From a checkpoint of a small image embedding model: batches of 512, trained on flat shapes of many kinds, plain or patterned, on busy backdrops.
Rows from block 12 of a small image embedding model, named by matrix and row number. Rows with one number within an expert belong to one neuron, the router's apart. Each number is 500 + 50 x the weight over its row's rms, rounded and kept within 0 to 999. All counts start at 0. Numbers have three digits each.
Before each expert's rows are labels from the 100 images, of 14848, where the router gives the expert most weight on average: "top examples" is what is common among them; "place" is the part of the image that holds the peak. Only what is clearly more common there than usual is listed. The data: flat shapes of many kinds, plain or patterned, on busy backdrops. In brackets: how many of the 100.
# router: slot weights (model.blocks.12.mlp.router.weight, 32x384, trained with AdamW), inputs 192-255
# up: expert up (model.blocks.12.mlp.up, 16x96x384), inputs 192-255
# down: expert down (model.blocks.12.mlp.down, 16x384x96, transposed), outputs 192-255

# expert 10
top examples: teal shape (45)
place: top centre (47); top left (29)
router.20:487509556505566492566478415474571492505480529484417479585470453536445579565577440551504515502445446539524512407388407600551543447471544544525563562449469451498415478365483446589578548532453428
router.21:471547528502534484571470505621536538466590448442502459568515413593549568504512455607489494504497453552489506449491469533525539474526499458457527520499443558508475431447579530471505531555512524
up.10:452558547545494442542575518464466554478454589442527485565554504558383474651464568446453542461589504412529477515470469577495470493484465374437488476402605396507555469539502544472362567467419486
down.10:630475503534432464469505431495538481481455571540472463494495398447541379610586431450480580448503501522538432460397454528497562535499453533407551480471495508477475598475574442569488558535500500
up.11:424564525570515538410539574470452434486478537489593563530471543552465627520628521466385448535559409542533551571554568536546428562582574493556587533507473603456458498460565460463480475534397513
down.11:634469488488512453484514540495482501512504509435546385450517460598481449543508439547559484553487469485516469493547501431529555458426518532427518491487551531465538500496572440523612534480476468
up.12:482546533571560631437570473495467418528457455489475537475444484451561546477513514538497572572529526479573485431384584517524471515532429428509563493493559486485463483445522612533420509460461466
down.12:426440534441557440490523553392484461552407475521508430454472499527411453560515511505494472554401441497463404427399535530469519567469541478469624492526513569552498531581531448498545446624514523

# expert 12
top examples: count: five (84); yellow shape (50); pink shape (44)
place: top centre (38); centre (27)
router.24:469486446497627501511480498429535358498452382523467482420520525459548489460517546558557501569392461497506509538498555446410584465458478539476498534473512437454535465497474570487491556470552513
router.25:479538507520554460413540518465535395527420451514449458542397434427560534498381525500495469442379445517487469447544496552492437466541504493511514569476442545528427390505500551585442466400568516
up.10:521533470517503486532543514468555516518563440531473587495463485564553441472512455588503474486509462530567524441497536438410492576468514438473540586453413421428462432460590565501630466438532514
down.10:472483480456571487481501506417445463492462479479532492483418591513499465414455441519512458503513371489538508535467542405519531476460505483533473547455455559521516474466504494599456449453440553
up.11:508511485517440529462557578479456492488461453478491495523411437429624399514565517366507580533454392544559442561509489518500400496540472509598503469523493499477445489452631536570532385535534463
down.11:623488537458428487572557475407412518570494548454566456497498546486485388500548568542508525602580478474606502506580494531569528530409518570395543549484580514546539600451506503573621538580541535
up.12:551364479492575496445580510513414418450456504542561489510537549483527576413473528516494564500496548494529507494515495537506402431509398512589516452501546525454414518508478459535576445501633449
down.12:422519516461535468458457465449443516584463529455584522518469504481537515488481547544545466488544525472608478498437543498466529550449532566512516541491497510511559553490632442447425478513495496

# expert 2
top examples: red shape (53); count: four (53); blue shape (46); count: five (41)
place: bottom left (32)
router.4:443412560518505435531473465491462478536610599509534558496531371537473583484468471591406546449446495402459510471491515485443505521564569468514454535535545477433457520478511508581517484470503570
router.5:501498578467499483507471433459398433457714536511475551500523495548537559487517522572486545480425496488491443515387582541417451551493475491515511505548572493543465582481502508455501475525471535
up.10:542551478547582574480505556507511539512477473465450553553528470502427614518459441559498471514475489569539508493547462430413536519549470501427507602485479466552550552548474428426489545582584453
down.10:410469478417513585510450410560433539493568505569543494475532535447546453531466464592546507511524494396532465584447586439518515457457459446520558438513461479528550470523458567480505534553410487
up.11:526503500442466617483456544516507503478512533481466526498628578416411529390532525442491569466474548564521542511489520449440487509488517503407447500455505450435502555527451360499493533513560445
down.11:403528514440506570519441545526491554535565435417475473432469537498469539472431570590477475457449523510496563482486499507488535446389589397585516564546440513487466561538454381530501434529473436
up.12:464487469411463559531535499517589422553563428602457502517620470386495436528467491486610503512592476529491482530389470451522486557509573555426495548460492491556506611550455438488442504445504534
down.12:540475430510516496444474471423455406531542502483528491485473447484558433469569478541496535461432416465565443453533532481613577414532520518434506486508570547548471558476510486587586460522518472

# expert 6
top examples: count: two (49); its colour: pink (26)
place: middle right (31)
router.12:475470590387484501503497528542462475546539497453618528545572537487508536476464508577597489471521585371463538497485471414533519471461527457426473490505461475598476514545521470468407435490558558
router.13:509538598529494652491491546475457497465441484531595462492501465517529507358464548533666486522549673420497515523488544508513384546458535551483620538598523542584373534538479508538451505562453453
up.0:463523464352536518521524447514553429456444502517370440474526494400515441544488550529463509524527474400553619516521480401468490407586414542532430412494495419438505523480471444670544473466535512
down.0:478571447476480467414506536495472471413449467464470419520405482515507514619430512506529463501572604480541554435520585549478552502577471446461498536479473544450516444479483507468515434489495518
up.1:377450507515392595566505501545527462481557557534569455469546433492503469458504592412528570488563501521524553464472465437500486495554569486488441508458471504494495506516477441454503534494553504
down.1:497566483507432441415461515547598599493544499424495534590567452481447520472445407497518556458479512528478542482551511547495525561476503493521427438456438459578503459445504546509380457468410538
up.2:462435558495483470492496433510572591576565558532547490495539411552527528452621463491451545446444462557502626451485472454461538486574536411518529461458513482464519492511478447493507512416507470
down.2:432429553519511450502495546524463510435472422443397529460572523516528529500461508513471488503460548506470566518525561431401413471645553504502532536400386458435496482485431544505465523493477421

# expert 3
top examples: count: four (45); count: three (43)
place: top centre (33); top right (27)
router.6:489539491594461522472415589454448493459439579466561465488462524481511440382498462484457555414512451603562436541483594552519512563455430436574544502476476444483543485439557543485476443508628436
router.7:528548433519426538436432567420519587468378368507484449516464538518488433542464373445575495433568436577546505544601580455444534532503559495437458501428450465411514438464511512454487520454580376
up.10:533534460499431551468402442473452574482559514464417432535482490445554418515561533476557446472633510517545453489492501460469496402473518557566531481557474444510528524455504577446568387471595518
down.10:551510504487411546468554424615613585472532560462564481565541441479426445480566504481548539489528478479394590419603427555510515534425446455527446462503540455487428433523540500513510534569419501
up.11:503540495589548436638473525482401483395495502582525514467484523528491521457528528554503462430532429493494437437522598518502535484508404541545435491505407411434508477512567527449517468524560561
down.11:489481431513398455525560504506432510431502522554515451484542472585552478561415563560596548541513521523540509477657572509560518465507461485449503598515503536588538531465510537534523521379463454
up.12:395489561463479531488416491544517549530439621571500399565522431441553478492530451528440427526537378528509446580460472622535511488477502441512549477436551483487454496561463476499503481402549516
down.12:452486539469483523561375527537428441449453535547458464490445480553502479363433494489509492473552501513491508507578460432639576568486473425468466523513487480570545532454422514479471499416361420

# expert 14
top examples: count: five (44)
place: top left (29)
router.28:562535415425538482571467507496530587587477434512534557458516393408567504411528426445509476575482502493502462441438532472497511486574549557514505605458392460536450483391443545595489476422430499
router.29:551509494512465534462476406413557488452508461523474507548525453565545530475536440586462454459482528434559515482443529426474510474505437467549534471513563561476498475406493536416530422528492541
up.10:535591453638525577637501447405447402394494462561489433528491401524509502502543461520515493444496485504482490515465555540534564512443541473400507561522492534531522446533567553551419437579482546
down.10:487563499533430489516431502559512531509603573506551511561549499443579475577479481508481520518457647616465435434511500417467544443558433497450422484431489595565491481460433621521522514503529506
up.11:427419605483495601480506461570504495533517429599545481577568499536443458528564605472516601491503449490479493578537474493567464543463525414555429449469555408467531497448527487501483527432492510
down.11:525444579432525490446532515413429461521405468526488457467416553541402578397512548476585462580526442517539528504489554457480519607493497459523456532523453509491540551543517475515496478452499489
up.12:438520453547446550466509389488419456475508442438516454555477354464395542511487539500546458542509449480512475567420470400524548488469555490443563544568566429521538464572514535394433496577460533
down.12:561580441416577498449483519443454517509516529516510454482519502583510462540553523471542469532545503490614488538502533558498526495488527443451563429511482601456506506491487513513625519481516438

# expert 5
top examples: count: two (89)
place: top left (37)
router.10:454434509494493498442592553552455482460525555523532526562420487512477565506420397510522507460443477488525467462519488489556470560474443441497503511461574493479377525515548426526471531540480470
router.11:402570574522558452501566525481420506482481506477454517465530495560522476510446512492542514456392480485579501516546407444500489472467478478519498556558464540512490492533456460487545501405477444
up.10:498502459424430433433532483517593490487483435508618460523496481522617507531495506532482445591541464502512479465467455571510555511488433520488476557509462348532514443482496504516463534418479502
down.10:482503573470562507617503514483485556423487447561453477383462474511496539458455537546463457394471482539456643595483553501441456557548522471600470593473422498501580458559427451419471403458544455
up.11:447499572504511525478428549481473496469450465507480497396463521442489452493553537505498519445541453570485519498523571526436506541427559513482518531564469479525488404439508455552428467500468428
down.11:569564476498432467396566521515497401541539556522502535529500459508481447486519503450479575569407553558558539503496496510519498530535566510503526501528494513368434499528523546501594496605499496
up.12:473471462499509538634532468523531514527457514531514531472525525508492486444344468536526582552601490585404472537498473443481581465533498496555387460530511465501527554494441549431362544449515535
down.12:492490497500449490467548582457497473472530484435533471553583351464588524623438504492492549486441600581521492491604514523490409444549551540464488465495544569417555555440434478493572471567456522

# expert 0
top examples: count: two (45)
place: bottom right (48)
router.0:513416559486636485451448515495543476476456490513480377581574517518493460505476457520503550634474513469494587489476482576479522442479447464449443569452532641476507521517436465391474479490497478
router.1:546411480457429503394421462499477484632428421618454478558605394535516583493478491560547556532476540465563518509419496444443507490517466486418494500514527491489558491505574480515387483531519504
up.0:510538450494444591476543519459530547545416482548465581578494449410555532602455632536480473462473454531465484448478573531492471502509557421433475447605429467485407464441605547495499428519503459
down.0:541536539458517534468516437451515454465550400472562573547562511488547447493558492502478506513524500543469433470503510603566481481467406530491486400564444419458419524488505467496535501526464569
up.1:522536434582511524564464461527475548469424454549409483538471467489489540555453503555503475485559488579547534481546473509570556512550496395404527428536446623482542475507514532488489563493480535
down.1:507537557602529524531483480549531523506510489635408527451529535483439552532517471488445485398499499506528548561515549478424519576563461437551466475496395422469564448584470513452458607490454546
up.2:478581447539474497539528548440521510532557436487449472651566445531566506557445480466372457523470431477489491522429473527546531456495604399496476430481522515557481537456534551471477520505541477
down.2:478470567428365410559484472547403614487519482465480510498448503579504520542508602562619585415499443583594546605526497440491511450505463457584531532438530495465522508553510497477507479517487468

# expert 8
top examples: count: one (96)
place: top right (87)
router.16:490466515528414512443411534437478509487489534405516474517464519538507551486503497479562354423499510481410527548480506465512489452601596516476474561601508610506520512558576597547515467523555452
router.17:472377539459500426498446481607661545586514503536505502438596471431464488436531519485458504554503488481452560544502328465506536439483549487511487536400558605488543523493411411487539506413523443
up.10:441518498526420460513448530495516542518451499433451487515567579547500471495507572483469454532446486532480489378552520543487566502504463507576420571529531547514517445401468460420465544506467484
down.10:472606494515569498515503524507520507463480514427581476527561446447475519553453499447500521506463562538471507541475428537444417590503522485538553537497490457416509408481416531490513490518517440
up.11:459492505545381487499534492485444436493552501531490549609587600381529433468528525407469598504447579541607508496578498537566418545448540441513516511476497504481523526555491491429439467407477449
down.11:533473518420483477547519494417482383541494515495422549530451543515532435579506553501487373502544435461469454608420496445443497607372503437558516417569503472480466575547563446529527502417501454
up.12:502537439474485563487495502463436531389352553480449513528490541493477463493477575431543480466510559522509531579527515515505500536573507437508469526550491520397491550583465521487578457499569420
down.12:481530449441552533437434470491446568483460551553548502415466557538404512435535533480490558444514486434419555517410400503506508550447469507570562506449472508517482475564518466495480550522524507

# expert 15
top examples: green shape (62); its colour: green (42)
place: bottom centre (46); bottom left (32)
router.30:533495464438546462527498492492469546573491487488529481542544576536544492444538545381506419407432495542492604506473429472431444382514525450432488526579536429486557474538591518475467564479473407
router.31:545463399472529533476482527579568379475451460586574577479581530612549518527439469451570397495385505495479532523451540499437487435515478487514500485409500492510511544542519476416479571464411499
up.10:457454443481443482439516555522476461546534487479527430462489511577401464468544487475521551536458478615466627520577471469556436383514486539465489527496490481437553593449495502502514524562529542
down.10:556594505507438546502498430472558506572507495514502505557531410474432446529526461474451466556376554518515456512553461563508463534518508530515477550563596535519473533532503457535547443586458538
up.11:489534452434555536496557456515586552509488478539466470580483517390446474463508583586555447486453508486402509531517481618464519455505482484472544487423498514481506516474457453566510482575573567
down.11:540474435492514551455465522507475497479529509535548418479513523534493501540470451548517568528476486511474472499542461468494472417432471481481445493538520545553432582452412404522451496492514518
up.12:617477439481501439474406523459504538515478446286506491581536528537522505527494427584479518509454481487638470473455557489358531475506508563597576444464478553542605405445489443537486516467576417
down.12:477451504509476555576464487495408538481585525485384392581513455490563476597444533507444509472573457613500583473542458464587455468554509442422469460495515486531497518441495522518460503461526519